A small audio captioner, trained from scratch.
Model: 2.54M parameters, waveform 16khz input, encoder arch quartznet, decoder width 128, decoder layers 6, decoder activation geglu.
Rows from block 2 of the text decoder, named by matrix and row number. Rows with one number belong to one attention dimension. Each number is 200 + 20 x the weight over its row's rms, rounded and kept within 0 to 999. All counts start at 0. After the name is the row's rms in percent of the matrix's.
# q: attention query (decoder.blocks.2.attn.q.weight, 128x128), inputs 0-127
# k: attention key (decoder.blocks.2.attn.k.weight, 128x128), inputs 0-127
q.82,109,227,195,151,203,201,193,211,191,184,179,188,182,203,197,175,207,177,216,181,185,187,183,240,194,163,172,219,215,199,189,175,213,210,209,218,219,181,231,233,211,207,205,209,193,192,230,179,199,187,182,214,169,207,194,194,188,218,201,184,218,207,171,212,219,208,226,199,221,171,227,151,172,172,228,227,222,208,186,194,198,217,214,232,230,194,195,194,206,191,162,211,194,181,219,206,161,233,188,185,215,179,210,175,216,194,216,208,199,223,208,176,234,171,239,209,219,204,235,223,196,224,204,219,179,197,198,247,181
q.83,104,182,182,219,201,171,199,180,212,231,182,206,215,195,190,206,175,197,203,215,236,222,196,175,189,239,245,197,199,199,223,209,200,202,193,235,188,161,195,216,193,218,157,173,185,197,162,197,166,190,192,184,218,194,184,169,236,230,165,214,233,207,202,228,197,192,180,190,203,181,207,199,206,195,198,189,194,178,183,187,212,211,227,167,170,199,194,186,165,179,239,203,178,217,197,198,235,156,211,210,233,206,183,200,197,185,184,193,234,204,186,219,186,190,168,233,185,184,171,199,204,197,220,187,210,160,189,203,178
q.84,096,181,199,195,178,221,184,186,192,195,197,231,150,218,193,190,204,223,191,164,198,196,198,214,186,179,170,214,181,203,202,196,185,159,216,201,195,202,234,206,219,180,213,209,202,194,214,197,231,213,199,171,202,208,190,192,146,209,214,205,197,234,190,201,212,188,198,197,189,212,179,196,187,190,206,159,213,227,219,178,209,207,216,168,183,164,170,198,202,218,253,195,229,172,212,201,186,272,190,221,224,178,192,201,183,203,212,183,190,195,227,198,217,206,192,168,195,195,231,168,186,247,182,224,193,226,200,196,189
q.85,111,244,184,216,225,197,217,201,207,176,214,220,233,230,198,182,217,223,174,192,217,213,193,199,241,202,203,173,215,211,205,198,198,197,197,215,173,215,206,221,231,234,210,211,175,166,218,200,200,130,212,174,219,180,195,220,199,208,184,203,212,199,173,190,185,220,214,206,221,204,221,192,199,184,205,195,208,187,234,211,151,168,196,187,196,195,195,183,207,209,191,208,179,165,207,190,186,172,221,190,193,175,198,177,238,161,231,226,211,189,241,195,183,194,236,215,195,204,156,212,220,185,203,173,203,226,205,185,198
q.86,092,209,238,176,204,256,225,168,208,190,209,198,207,242,208,171,186,202,204,209,230,209,194,183,207,236,187,171,188,182,208,193,218,143,197,192,209,152,210,193,185,226,213,219,189,183,198,196,235,189,194,187,189,174,209,217,221,179,193,203,217,260,208,214,188,166,214,210,225,169,230,162,195,195,210,195,213,206,190,222,186,193,209,173,173,189,164,203,181,188,198,172,195,191,185,229,206,186,196,182,205,209,185,218,231,196,196,229,178,191,211,197,171,181,230,192,210,185,221,191,177,193,217,219,204,194,222,201,185
q.87,098,222,189,187,202,183,220,230,188,176,232,195,196,199,150,191,223,242,186,169,185,216,194,176,215,178,192,206,157,199,202,181,200,210,209,171,179,230,220,217,228,154,235,188,182,207,204,199,176,185,157,210,195,168,201,225,194,213,208,211,229,219,185,188,177,216,212,216,178,217,227,216,200,225,191,187,226,228,167,213,202,182,183,168,198,213,200,214,203,223,178,220,195,188,212,230,192,218,196,173,215,239,192,213,203,215,183,233,203,194,232,196,194,208,228,181,181,178,222,212,200,183,191,170,227,173,215,206,207
k.82,114,182,183,203,221,227,149,173,230,221,203,205,241,183,187,170,206,202,181,227,213,201,181,180,199,199,225,216,216,240,210,206,224,202,198,193,190,166,170,170,157,240,183,184,218,184,213,203,227,182,218,205,201,182,199,202,218,194,192,183,243,210,187,202,170,206,176,210,176,193,201,186,168,217,227,205,191,173,185,237,184,197,189,207,201,187,227,184,203,236,189,201,193,206,194,181,175,189,196,169,187,184,206,181,225,217,243,182,202,188,218,201,194,196,222,217,218,208,218,239,217,216,202,167,228,220,216,196,234
k.83,108,194,184,182,196,191,183,168,172,202,169,216,138,210,182,213,197,213,225,188,220,212,192,257,200,196,190,175,171,182,233,221,212,179,196,191,192,206,223,217,202,149,218,220,194,206,151,195,187,203,192,198,179,192,189,178,193,179,200,172,196,171,215,231,183,238,216,214,221,174,184,218,243,212,174,212,198,236,186,187,191,204,194,186,201,234,202,209,201,194,236,236,210,164,179,184,214,211,185,178,190,217,195,210,176,200,233,189,204,196,210,211,204,186,182,191,216,171,200,193,213,212,215,235,213,208,206,181,205
k.84,119,199,191,216,216,206,178,209,225,222,231,221,227,188,188,182,203,190,206,211,234,192,235,203,232,221,240,191,242,187,212,197,218,184,229,203,240,221,173,192,199,211,165,183,198,207,230,193,234,173,236,161,214,203,190,216,214,184,179,200,223,207,185,202,180,197,219,216,203,196,200,196,180,201,221,180,205,180,195,209,150,180,185,204,219,176,193,190,207,199,189,156,186,239,188,202,187,169,219,222,211,181,167,202,210,228,215,164,185,196,177,185,189,218,207,193,178,201,160,224,233,177,193,185,185,196,207,171,208
k.85,107,222,205,199,199,185,174,246,213,202,201,181,166,188,147,185,221,200,204,209,192,228,166,208,205,190,176,164,181,218,230,223,194,193,186,217,209,152,207,196,193,184,244,205,188,207,180,206,216,197,194,177,208,203,191,178,216,189,208,186,212,182,223,204,195,165,212,150,227,208,177,189,189,198,206,220,195,201,212,206,208,204,183,220,206,243,239,196,230,172,233,203,216,207,193,192,192,194,213,213,213,174,212,218,209,209,183,212,210,231,177,197,197,213,210,244,245,173,185,204,195,226,207,179,222,237,221,191,228
k.86,088,192,210,178,199,192,154,184,233,198,196,176,196,185,208,237,171,200,187,232,181,255,179,202,200,183,169,190,194,163,208,221,194,225,211,161,231,192,180,175,189,180,201,185,195,194,183,192,208,194,205,167,198,187,183,178,194,158,208,218,209,194,199,195,207,226,187,217,209,194,187,205,177,203,201,186,221,214,192,227,176,172,195,174,190,215,193,179,222,216,248,217,154,195,194,169,196,188,170,185,204,185,197,210,214,209,192,227,173,191,194,196,200,198,261,234,196,218,200,225,177,177,202,195,217,235,209,177,207
k.87,100,227,215,226,161,205,207,244,224,200,216,192,250,213,198,221,215,191,209,221,200,213,181,192,226,195,181,185,239,187,211,243,195,207,205,220,223,196,195,209,221,181,189,160,213,194,190,192,206,206,137,215,202,203,218,200,203,199,195,187,191,206,207,172,208,204,199,199,175,188,220,205,170,167,167,178,179,172,214,231,200,216,202,187,246,187,231,165,194,202,198,209,197,240,215,213,222,209,217,242,200,165,190,204,216,212,189,177,192,205,189,208,160,183,191,205,163,182,188,225,220,214,185,198,212,185,182,184,194